config = dict(
    model='image classifier',
    crop_scale_min=0.8,
    horizontal_flip=False,
    translate=0.12,
    color_jitter=0.1,
    norm='batchnorm',
    kernel_size=3,
    stem='deep',
    init='kaiming_normal',
    optimizer='adamw',
    eps=1e-08,
    grad_clip=5.0,
    steps=34800,
    epochs=30.2,
    warmup_steps=6960,
)
Rows from block 7, named by matrix and row number. Each number is 128 + 24 x the weight over the matrix's rms, rounded and kept within 0 to 255. All counts start at 0. Numbers have three digits each.
# c3: 3x3 conv (model.blocks.7.c3.weight, 288x288x3x3), inputs 64-95, a 3x3 kernel for each
c3.226:158141137162095141154116138138142128133153168110111135116159142117120114142146139110105118119130125138134119107127104121083126130151152095122136117144131143159150102116070108138086133099127082106092056112099136134125125137132134148118127112135155133125149137116120106120043095087082134110081048054123125115117153138119109122112155120135123114133137142154126107165130122135136116143161153152170161134103134109131152099146118112145164099105111081114141112107133129107176128085130133157130109129112123116133133159142152164160138143182124124163071088064090093106118123112126145157122137152139151139160145145160148161165181164088129120114113122102113111081129080055111068126117092130135142134132128135132147145156145141154141129147126125125150140090149164146153127145125116145127130123112100102092109105105123059117092080097081083078119087100139119142125156169110111126
c3.227:139146149165127151167164095149159133125129140110127146121133116186131153172166167104098117142143119139128139157114163167127162131156151087131118095136132104134128087087117082098125157130131145126095130099149144152184132145114130106099134105112173152151171172133102153146119131125094101129148145155105115106105112146130154148152134115141128108145169122130129118120117140121117135117136125068114110095078115148098167088128151133128168093116133106126116107140113153115089165151116129138181140127126126137110139099093156094139145140110164170187072131130089074142126115132126081117092127103152141141101126132105139157106121114129110102119115130130136132125120114108121115090112092161128150158165125170157150127099128134158121099143132138092102159139118155169152129112109143127114132157139123157159090134164161151166145125134155124113157150157150133123153146123156148143
c3.228:117129148137137139137142162132111114143126115147130127116140142126124133128139142131131129122115133126125118135129117123115132126134132079085094087082081098098094119120139148147163145143162083111107112089095109097101130140153136110118134133120143127149149140157130127149120114133115107111121115126128133137133127128107109103135133137141137135142139132116119091124125108115119101133124148136129157149146164127131091123113083125121087143119103148113084138120109127121106141122118135122108133113094117104107134131137102081074119109094111118126110103084121095082112089079113092089093111099097100102125134120134127114124124116122114130123116117120130132155144121136098129077125119113131129114128143091108135153143144160149143133116115128128114139133123151142126128129120148124121140135114146143141162149143153151147151131129145129138143145137147147164145146160142139145
c3.229:125124098122115108125135106136122118128119128127114129097105104112138124096152109142124166138109141130114155134123090134122096149121099114102121101088097116088112105072098109108100093083087104075087100072069099096104135115107118091094124091091111117128140114127125120118117122125112114111109124107108104098104103080092101078135102087126141101103105111123112079132127094109121106130140131138144129141143130103138117101132125113130127094124130104111139098097116106118115122122127113146122129146129083103108135124155108150105114102141139123115108080109084066117090062105110124153111085122115124117119117123108134127115137124150158145103108107107103118134148161093148098135097104152161152156149155157153141201117082202125111194112099128127104130157124113150142123178113110174130103162123137094080146089114141090095177144121150119100132120116104092139093086120100068112
c3.230:060029029134116146091116101148111099147124106143121107129146107117095079130118118104123107116107122134142143102100102053073092089108100120142149131138126097122110130135133130132160108122135125155128115136107088092088091088111133113112099103116144124144111122116123115123138162161143134140140134133113128138120114154126123151125118103132122127123128115155118104155135106166132135125099118121092112136135135141105113140091122152112164158143170135123142128133134182131133162099096173110100122131125156134150084083086129115112144117109134133120144126121149114113123086100141150170158123144133103111112114095110080079136130134139165160163144145126132104157151138122103109142134119161154141164145141163161144102104111108107117105102121152104071146110105142105114153157150143164169145137157120111126106107135109107128111128107138148143132122117045101117071114151080127107
c3.231:153141117151164148076146120149142156142111145153111114106117095107145142091105101107130104071097103058066084138130103132156142108120127096090113122086111132125123132141137149168145140158105126116141118103103124118105106126146110085109138109097141129145144141150114146139112110117131132128141144127114118096135134115118119105142130104118144109090106106128121151131111128136117107094133119107126132098122108077106156102102155153111119070114091087104140113130085112123116090125158108129132143154166130141119129119138125175161158135179158159126143170149128111155166136105100130142155100158168171140114115115120122141118148144154149144137124145136136148120123075098086115098096112120141151149117152156159124142125113145114118161116133140127102124145121095110107116107133118122105105110102124130121114100163154108112153143144161126117151168147091122093092092120083090083
c3.232:154179173164170164129132133168107090154060157111139164146117129131137119123124156101147148134146129149124154090118121127139122130096102120122104099141132139170113132132118101101143125113110159136118133141127117127150138157136142118122117137137125125152150132163133118140129131148150133122154114146093098109118150115112150125179106128146076156126093166133108104109112153088158174111122114119096119104107121128097152126103131121134094148138083150135046116095032146127147105108135120151143146167146154164142126096115151123087130038120098096142143108111136104114143140170116105159091136112127111112129148112126153116089117093107120153110107136134123114112149137121146127121135128096134126099142119130133096088128119138137129131119106153149130146125137138147149116098122121129156126135122108134113108141141117145139144165117111121119112129134125131167124173144158160133
c3.233:101148149141106127086145141141144128142118178125146157165118140117141136113075129093120192112071094166094091143141143122102138103123143148098061086122121118126156114104087123134114088110102106135092128117142139115150122117121141085125157142100116123112103154161131116135135141097131133131111118140095118134125164151126138123101120108099143140105106108094104111088126117119112142150170122155124135145133140092085114136123098200122143125121103136121101105104107134151165112132146117127173139154157097094109109111164130117121112153171096108171105110109123128156157179186117076107118137129117142179164126114126129123110105127160124129133118160121111127142119136137147156103109120121106118130140118111139154096114151153088098169127130129168123123113104124095131101129067111108113126129111124124134158160157138135146122150109149100139142120142109181174118095160163149129
c3.234:167140143167125151159141186148134134144126154129132166097077128096099136092087105108092100089081097083089104117124111126130102125118103081078078083096109080122124158142141163147131166143150119091090116106115116119139122099127125088129116104134151141128154141134133145148150124146148139147155137160136120104137131117134128119116114124106102106114104119126119140129124158119132157142148156145144159138132157103112126110115121117105117160119106155122103148109101138103103133123125122130131074071100120118124156152109127119126126110114110111112139121140133123143129122136091114129102138133103129116114130117117134119126125105134131145110105104131127117124129105116097088114095100144149144138130126137126121141131122142127109149128117068086067068085050069078050130144138125140132116140124148139142142136150131136163107104093107072093111086101135118107128090075121076072
c3.235:108122115120112103157140108156170164137155147146154158126131129134139139090104118077092130100094095154104116092099073083108073070066066063071086071085106059062082121152141138156147133159140122125103135122129120115120124138125138109114144137095159139134144147140147112103091119106099119132100116112107142144113101111127101072131125108128134129121106127136120135140134114129139138145133145138124144105119130094101126108120124128117131105140145104107127097075093098090096122099067109125101123122130128135152150120130115160163124118149157138150116137148122134129136123139108120132099109122132109115099068023068068068045082102156165142126115146135114135139142125137107126119098103100135121098104093111114121157177182167184171189175184118108092117130090102130132109096106113108107114106123121155144124151115154145128140164123129137127127162152161156132159105132196131085